A small segmentation model, trained from scratch.
Model: 1.77M parameters, 48-pixel images, arch unet, norm groupnorm, widths [48, 96, 144].
Training: muon at rate 0.019, 38000 steps.
Rows from block 4 of a small segmentation model, named by matrix and row number. Each number is 128 + 24 x the weight over its row's rms, rounded and kept within 0 to 255. All counts start at 0. Numbers have three digits each. After the name is the row's rms in percent of the matrix's.
After each channel's rows are labels from the 100 images, of 14848, where the channel reaches its highest value: "place" is the part of the image that holds the peak. Only what is clearly more common there than usual is listed. The data: rendered solids tumbling over patterned floors.
# conv: 3x3 conv (model.mid.0.conv.weight, 144x144x3x3, each kernel summed), inputs 0-143

conv.113 073:133066127128088129041187137078122139118104110127132133122125176136107127059132123128089156122129123152181124114130116089154123110126126127124113126110124126138127135142128101134128114129187121085130129127166115132130120167125123119159134131129141184132126136112136131068146127115125132146103145198103129130126124121121124127100123110134142107110137128131109162089124122127100053117131134119153109123133132128134128140188183116126123
place: centre; middle right

conv.106 090:129114130156042138123154130177127111126154121129140128136144166124123130029145134124127148137131134163182137198117113211160126139123124137120133130124126142138128111128122128133128171126165127130128126133097118123121148136124130126138130127106129076113129133112140129105106130115136146116123174122128127110080135122132108109131127119119135195154108159140128062109128195122147169130129134142106133122131134129163125115155084126127142
place: centre

conv.136 113:131183133157111124111138133215119108131128133131128141130128148125129028035110124128097135129126121138126129127129128173118126107119130124125114125157128126127124136107124065132126118112131133150126122154085130130125130137123125119128125133084127100131121129139122143115180127124123123129119068133133129136065125124124129127120128133133131150143038136130132062143130145135170052125129132123119128126132113126155131132111103131129133
place: top centre

conv.98 096:111096129218099140106109149124104120136148101135125126124128151139123126074137128149216090123143129099153131052094120181125136096126130109121086137161128119119121149117121041132108100129159127136141128210116108146131093113136138130131127129119126124130130126168120134117160124124098128136157085168088120100129121128122152118107133118134131179140151138136108123159127099122132119121134132132130116143129117132105140131120154135136129
place: centre; middle right

conv.1 078:131114125148178131145116129144140124124134092128128109126123121133122123127140124143087104110130131129119138110110120117107131133123137125132120126099129139129126127090125097126129126162098130118125129138136128123124193105130126135117139133157126131130124134108097094135170130134171128130130109143127128112122131134121138122134131120125124116137178142133137118093120139138111131137119124130127126121125132139126129129126000117134119
place: top left

conv.17 125:124111128138095118099109119121127153125095108125126120119128124129122135157120124124072149124120139133110130110115132152152131049135122118124133130112121123130129129083131162127126179164069117147130130113097131125132173120123126125118114130110132122127133129195146091136123125131094133124144133114089133130255122132126152124128127149127126143122136142118137146106130092121161190126139128122152124120136127129134127131086218128125124
place: top centre

conv.7 089:127156134150109147132052140115130120124105136131131147135131154143126126195149132127122116132121126133125131081111138097137128106130128129120138135155134141099136131128123121139127129138143125053138135112150125138125090148126110125140124133139126180135127130160104146115116132119057127129130123109114123228182129129124142111105124123128135167152138117127125209115124110138143171125126138129085130135128121136143129126044204125123135
place: top centre; centre

conv.60 157:133119136128065120155116135037133100146118106133133133123129099134121101185133137139092113122109121104111137117113124114109124045135118123124148130161132097143123118113136138126128146115127118169127124119129118124117125122134141119144132140057132125133123130156133112108063137121087127128116125076110141119121134162131123126117117137131112147124087158125122151117138148128055184121134131122227132132144132136189131126112117127136137
place: middle left

conv.35 178:127138121146025136103139126065126122124089100127129138131135135128135144066154128128120183153139130115113107178123131103139135146126112145098133134218130104115117131131120145140155098107135158120134125237171132135126153142140147133140139128108123144130132132153122143149077138124092124122125134163132104117115124120130137145131144111101122182149074148138128118121141140127119126113133128145148126167119122115133125125092118137143124
place: top centre

conv.131 081:134067120122125117168149136059121115139113112127130112119130110123134064220123131127133078131124127166166129133100129125110131131129131131127115125151120115127125138099131114138129171157020119111132130139158130123123126216131131128115125125144126075122125124145156142165103126140180143125139115109122113152079121122127134117127134138127125114149108123127128113113134094127106168133132128132168127134121123128135125130161192127122138
place: centre

conv.31 078:138135122158071125122165124079135144134116101118128127123131130127120153138136133132061109124128119137183120141127131158128129110128121129125142129105129144119128118088133188140129121126132126141125136101133129139126052062133125137147134132045127109121128118140126143082135128126159133137134208055165126109041126121131154122116130132117131148125161141131121117090118163135157104126135128129063124138120137137101129126129138127128131
place: centre

conv.36 078:133098135114141119109149128089118127135138137125138120124124117131121014152142120131100126125132118102179130138116128162128130112127135126131114134074140144121128128096129102134118134144133132143126134116127128125128143140129127123116127130150125109137129128110129143120117128132129129134134137112114115121117134118120131139137123131132136090133100135125130152116137129123144124125134131124137132127124124130139129141160000119123129
place: top right

conv.27 018:122159143124145126155080128150121104125117142135134100126129147130145121176156128125080108136132126161116144134122131104116128109143125124127104126172130117121128125083127142129136135127161138095136127119177131123127139146133139129119122136106127150125130125143148117094123127124145133124122115100111128166195125130131133125154114128120123150135110147126128116145139132128107182135128129118180128128128136122145130129118255128127124
place: top centre; centre

conv.96 092:123112125124096125141097126020129091129138063131130123138128086127119096146114128127049130120133121038134123138104132087136125156122136130133116131129126136123126126182133142128133128109116120116119129109145127122124191088127127128123121126141129133126128130101110108154116126133072123127139111113123120081113128128135141133126127123132134097120140119130130186104121085131155159129120128126191133130126126122122124128103037127125124
place: middle left; centre

conv.138 075:123102127163165131110088126000129120132102144125128131120126125122129107098122127130116145120131124171122133160110132127131133182128128127138177130096130130134129135107114144122134113111058121132123127118128132129136117121133134127128131130113133068123127128104128126156119125124113139125125097131127133066078132129127136134123128137121124121106123131130141135116124059126075182131125123131068123134127134126113126129128040130132131
place: middle right

conv.101 129:145115116115170100157124119137130153133126024124131128119131131122128138172119132125135165130117130201145106070118114145108139164134136132125158129158123118136127127131113152149125128149113123159123109134028121106130154123131133109121174109099129128125108131123137102137130114131153140130139116115109112129120123134130147138127130127128129052093148073125126089135119077123110183126125109132207129130147123128154130129121160119138136
place: top centre; top right

conv.81 115:138051123061107132050199121112123087129116096123134116128131129126117123154123129134051143132135134166083118109103140094129133115124110128144176115190136128126134142120130161135132116094140133109124150195098125132122139107130124135113105125058138113130132125150100152092109132128109121134121120059144130155128134130135112143161131110125128177116109160130127170144126165128126159132128126125124131125118136123127135125099120132134127
place: top centre

conv.88 082:127158133112166131136130125220124111124124126121124120135123128121126166169132122129125124128126123170091141122132130190103133126129130128132103115102117126143132126117124199139129132113122127128130136143139129128125185138129134126127127126089126236128125131128127103134178133131117127127118106121127136137148129126126130124148124139116133128126169120129122192132122131132113000132119130131125131130130126130132130132100078134134128
place: centre

conv.62 073:128243123162110121118093129145124114118210162131132142130143130125137129129149126124156142120119130123126120161101126204114122122131118137120114135138124129123123131163129114112123098111096120155130125124118140130133122137128126124122122123161128032129126126140134150146110125121135122117124240131147129078191121127129145136130123129116124153116171148128138109119131096126155074118131127128101124134136128130115126129106150124128121
place: top centre; top right

conv.58 083:122207125161125120132111135089127134137118093129120122136117165135125139130109115126122137124136128091082140150142128163144135175130121129129151131116119144137134125125122119135134159123162117137142125143164138121138219115130124129132126119189139203133123127126108128097040136129130130136143010107125134178125122129146146134137145140124129086128135123130123080096130083122138135129120128126157126123124123126133125120130090137124133
place: centre; middle right

conv.18 091:128135126090122126142122123079132174124114122129130131126128141130130154117138125128102095133125131110134124091126128160065133048127126131123137126070132120142129131000124062122130125137113129130125137071093126126128131164127127127126137127108131126130133128189125122146205130139115131128114096117123135166153131133124146123127130129130132103120144115124129171131130124130107130127132126129095131120125122131147133126131077126129128
place: bottom centre

conv.110 092:124135131134245118125115119090139120125120148129123126133124157125125120231114121136180122122127119132105122166139132064125126124132139128142139125161129121124132134115130085124131103147099123107121126095119137126136114173123126128116131126136134133131129132113113145111189133133160128128136153112123135127108128136131124125113133139144125135119107102125127092159128134134130163129137130125014126127134124124103128130146036136132143
place: bottom centre; bottom right

conv.125 107:136147118096166123092126129131125116144133159127129134123129124131122098122136130128112125124130119180172117138116130105109134088129130139136111135217131127108132124133123098137126079111116138103133129133230125127123063136133118126134128135087126134127130129151127149088171134123124128128114130185133124086225131124119124125118122142130131071120110123125115179142126189135071114128122127117170131127123122136146134124085122132122143
place: top centre; top right

conv.8 062:126183135217126133138057134129144149120142111117141139132132109125134140136133126130178119122136132173147129170148124183171131085131136107121172119097126113120131125146132126118134141152146142139119128176208123125119120196132143137139091117125128108130138133126142111154127131122136128127121165053140122085143142119140137095151119130123118081142145103125128094141113181129123142123132125141087136135120130116131136131097196125129129
place: centre

conv.114 109:127148120177133126115109138000131090126144126132125141125123127128125121138126130128000129122128130136117120128112126140105127136125135124136140129064126130124131131110126139131138136130148129121131135136155127130123102107124123127129131125095131104122135132124100139072107124127130127117123102068129124122091135127131139130123126130122131134113105127134129188075122128124105127128121124125223123122123130125118129130157101129129132
place: middle left

conv.134 079:129113131095085125156083125156128140126138085137125125124139112131125153103132129129107159118136127105151117102117130134109122116123134134113128136116130133134129125092134028131126139129089131125127137143063127131127109129131134129121138129117123199131128124159106137155215130123121132123116095117128130130071119137125138153133125131124134151135101118121121180128121140137140149128119129132255116131121127132066125131121107125121114
place: bottom centre; bottom left

conv.91 143:124093130189107133144152125136125161122127136134129122132130142128117130180149129129224127134134121223136121127124130222171117123132118121123100130091131141144130125116137140119128143139209124131133129084160132115124133155128134125139137130123129120134124128135152127084138128131149126133146153128085124127101121129128122129120132126138132151110147124119101149137124187133145111120134128129037135129136128132121140129164061129126130
place: centre

conv.53 070:124103123152140132162162145113128137133130130135134131111132116132127157165132138110147148120126134118145120118116130142081135127133123121125147129049127118111135117123132093123135145096089121092122144123169121130132144149127122126123148122117127144128133120136078153142186137145089132124143130140121133153046130129109121135119136124140122167119084105131121100107119117122118016127120129152121129126145130122133118123118000126137142
place: top centre

conv.139 108:125138127114064128084131135161129106122121121123132140131128127124121118109111129125139105126134127106169139172128127061147120169133133124119112129131120137126124126141128086132127170127148127123129126135134127124124165136126125122136130127113129247138127131135089168091150129123154125128140097087100128255124127129136117118138121125129141133133121138131123130109116107129195124129132141130139131124138127133068129138067091127119115
place: bottom right; bottom centre

conv.75 080:131096134179178127151086145148132160134159147129123118132122121116144073100115129133171140136121130073073122085124124141127128134124132128129138122069127146124127126176131052124124143099079134147117132135123130133121159139125127125134110133133129130127131132044132117144140135125146131125132082134133140099074128130131128135164135144128123160125098142126126177082107131129089072127137117132076119115128133130119131127216136125136140
place: centre; middle right

conv.104 099:127235123154122130169027126141127140131130126132124124122130143124132147174123127131165102124133131174051127096132119199166128156126144126125135124100126133133128132106125114131133110148112130142128124140084123123124128158130126130132125125108132111126127128101110147119089119127137130127125067084124136139075120124136116127129120121125121087119152113132125177131125134125095032131124121124139112132130134127150125136160103132136129
place: centre

conv.79 130:125171135149129126155191129121125131136089090136117121127126107143146140131133125116173132130133127155141124079163141060163145170141116118096114121164123119114118117195134048118132117099163116099125124147174119115146122080119126138165081132153121128138126128105197093131166128123122125124125076147101137126113133132127144153101133118123114122098158121127143140152138112128131103132128134114189133142119136117202125119123156128137139
place: centre

conv.92 149:123136127118139128105165127099129119125136218127130128129136123131125119128134128128154118131127129191140133199122127127141132180129124122128103129189122116137128126080132043122125157131121129118132126118185127130132103255128129135124126133146125116130127126145145131132133132131123135129131086115123124130173125129122138117131127128117127122136150146123126154097127106132149137128120134126225128134126130132142125128094124130119130
place: centre

conv.20 070:135065114143136120142110126056119127134119110117126127115130128128148200109144126135110127131128125077140123107143131114141126145134127138136133131112129124125131134123131112143133184131145121126128130119048134125127111119128124134127112123195127059122119122076178130122205134129113131134131095169132122072120128135116134124132127132134120122116145172127133062145126114127128071129138119122110128129123134130092126133143031129123128
place: top left

conv.109 080:133125133136147129105097131183127164130142115125120124128129133139122144039126122128087130134117113179117134118126126100135128122122143132137123132152121139124130129045121206118132085134050125092115128091141138130131135068127134124127159126102132169129121130121067170130166123123130130125138087149107125146138130133119118114099122143137126049118101118131132164145142144134156068127133118132083136126128135121127137114094117119132131
place: top right

conv.137 084:123090122100139130120117136066125115129137104134125128123131121129128069122111126128079115126130129079112125120121128060120128115127134130127124125127129133133125129086127081125129063124112128114129132115099137126131098088123129136111124129117129127129133129134131115143180130133100144132135128113140128115068119129124120123155130130129126164134005136124130154099137118129125232121135128131200120117134118126133123130148066119122132
place: top right; top centre

conv.124 094:126100131141109141114058127013128115127135179125117136136132131136115137136140132129055131124121117138124138136112125119099126146134124130128122133118132138130129133066127187125131112125130125130132134104115127123137105148129130121123137134087133113134136125166123146075096132132189129136127149136126123171191125135124124157127118129127131077128144150132132229105131130131106105126124131125121132121125121138115132133065184111127111
place: top right

conv.67 061:126143123092187141110125130198123150117146120117125137133124162115131150063144132127203145137121121138135138117127127152162117141123112108127111135089129134139136127133136140124124132142119128173120129122123127126130133183135118129139153119177126124136125132120117169169188119122099128136152039131139126063134142131126090125129123127146127101113183113118124146142129129131100112130136131134151125131131124131133134128152011121131133
place: bottom right; bottom centre

conv.123 082:127149116109049124129044138162122184132185107140134125127131141119136113086116139118126149144126134146145122123113121108162133132126127134133096139102125125126122123122135111125132084150108129124133124145165135128126131080128123137114125120112129097121131124162134118116152133129126131122141118150136113096184129127136140125142122132133123080124091141134126255126133156124146187137132132129117116138137107126121138127110154128130132
place: top centre

conv.143 071:132115127156126118087073124219126098132103103130119113111128141131143132155144126137086152122130119136174125161117119134131135099118130135145147138104129152120124133104119085132130116128165145126129120099116132133129133089128128128131139141097134107121131125151115145079194134118155124134144133131130127105142137121124117106149128138137119191171116152131136107189131214131153236125126121130098132135125126132137133127165081120116118
place: centre; middle right

conv.13 092:131070122100115131138048140200132124123091056125131126125125129125129116132141128130142147118129126138126117122114133194130130098124144128128131127144124136127126135191128133131115091117079131127129131102119134126123212085129131123137143131062117107128121136118125124163165123126151124129123184098136125088146122129130125106154128124130128164132159140127127207096140102126113190130138126123123130132124125129130125130146067130128125
place: middle right; centre

conv.80 067:134232130103113135148159131131125144116098088130129128135129119123135084114123136120110144140133130160114132159125124067114126081125122138127121131136128145112134123090135069122128106098094126156130130140180124139128188107125139126137101132150118207124127128157147156145133123137127129133112149107139129241097124124147125135109120136122131140139138141128139094092139127127152205116137135112087118131131132117129131128147118124132134
place: top centre; centre

conv.46 125:116117125153151129153110109112127157115039135134117113133127124127116159147132137146075134121142126069159131131104134148114113107123127129145045128152111147145135133067135166120126081125148137094132142134128133131136140077133119126101127135158114118127135113152153093111046122127117103122204112158126129124137117116127144139121115111080126180132131121141123141131126138126125157126099133126162137124141122152185142137193131126128119
place: top centre; centre

conv.140 085:120094129127106133102082125097122127126173132124126125132128124122115106029127133131107154131124125045126140154135128088129121148123134136136123133104128128125134144184142200138132112131113125188130129189116126128130086093123119128132115118106128122129123132123094112152108128129149134141136107141110137090238123128125127111110128122137127128146131130126125147107122122132115206124140128123112125120122128133114130137095064125134131
place: bottom centre

conv.69 083:137152123113128121155073129177126126130155109129135122129121129134140185118129130134150113124134135135157127118105129184086131130132129131119144121134122120114130112146129125138127152089045132138124135155147125119124196090127125128144112125050129134125128136148087141193207127132095134127117145134138131167138131133122121113143130136120141113135177120115129130181118147125106098143130125138079128131126134130176128121055063125126140
place: middle left; centre

conv.28 180:127192125123130146126109134181118126128118170135119123129134112126127137102183112118183139143134114131082128083094127104090128178133137132125095130140124124140138133111105128130143155118196115105135134078151131120133176154127125129125214131152116213121128126140089147062095136132128136136104106117120137167137142137117129126130122126146130125117124116127125179128132177145116128140135114120103128132138139125173129116068135137139113
place: top centre

conv.32 087:124164128110151115171155130215134150128206177127137112131124137126129051102139133123110139120128134209107132094122117163136142111118133117134107125147144107129127110134131168120125136139126130131119122169188133119125109180122113131131135124109133128129123131078157047098078127141140130138115101138123130111103127128107133140157123113148138122122118140134123140092129200133120164130127123130121135118133147132161122127155162117126134
place: top centre

conv.141 059:124051116034135130142130123052120107134108147128122143134130121133137151130147139135129116123124120103144125096144129135097129135130146130128158125095121139101136139113119120139125110115053124172126125107116124129126099128130126122114134127128123129131137117173115141111123121115121107135112113093117128173070150108135119152114122136130127154127140103128124179219131146124102160130117126119156119146129125131113127127145241126135131
place: top centre; centre

conv.68 095:129116140110136119069106114177130113135189146130131122127127114122133121122153130133158131140133131098087125135111124116135125196135126124119104124129121137103130124174120161137127099108133120176133130167157126129108156119134136117134148117105122205126140127094131069149141120125143117128150151163138120192240143134132100136117131127135130145133182128120140164101123090122118188131121128135123138134129136132179118122140084128125121
place: middle right; centre

conv.86 149:123129130154140125158096142177117139126141073124123131121128101121134090131149119135142113117132112076180132046087128165123138114127144125127116122144122131126125117122135136124124130122153132040124132126193133131128143093140141133137130134119125114133133128179099147126196127111125134128112011151121130194119132117121127121140132118120118107157149191118116132108136144129130137119132129118134140134112137127144150137084124118121129
place: centre

conv.107 083:131139134102125123096082130149129118131168126131118120139127124130129123104123129125185116128127129125127138123128123076091128144126130131132108127156133133131130132139127123130135093152218134120138118167129127125126119092127132121132134124075131148135123129119119120115137124130188125135122059148152122235142130121127106129138123131126123058128153125123125183144134111123115126130126131134080135125122118127153128133105009132128134
place: centre

conv.57 116:122121123113196129114112130140133150131135121128131121133126125128125129092127134129109127120134128171118126128120132175111126115129124120135131129069129128134129131114124083128129131151113121123128128131046129129126089146125120128127125128255128131124128130131117129156150130127131129130132149116116129123089130129131126118152128128127128109120138116130129138103123167126127162125124126128140132122123129126000130125142075127127126
place: bottom centre

conv.50 069:115139121128121140129148128239126141136111149118130140123131120122117008106117118131152107124131119122154121146122122136148127156125114118143120137113123122137130128115135128134132107111105123119125124131162130134135117119129129122133130124125128119129133128111134150133129121130165113138121111112117121133255136133126122143112127125130121100136079118133124136144130095137158162126129135124222132133128138125086131124056169119127126
place: top centre; top right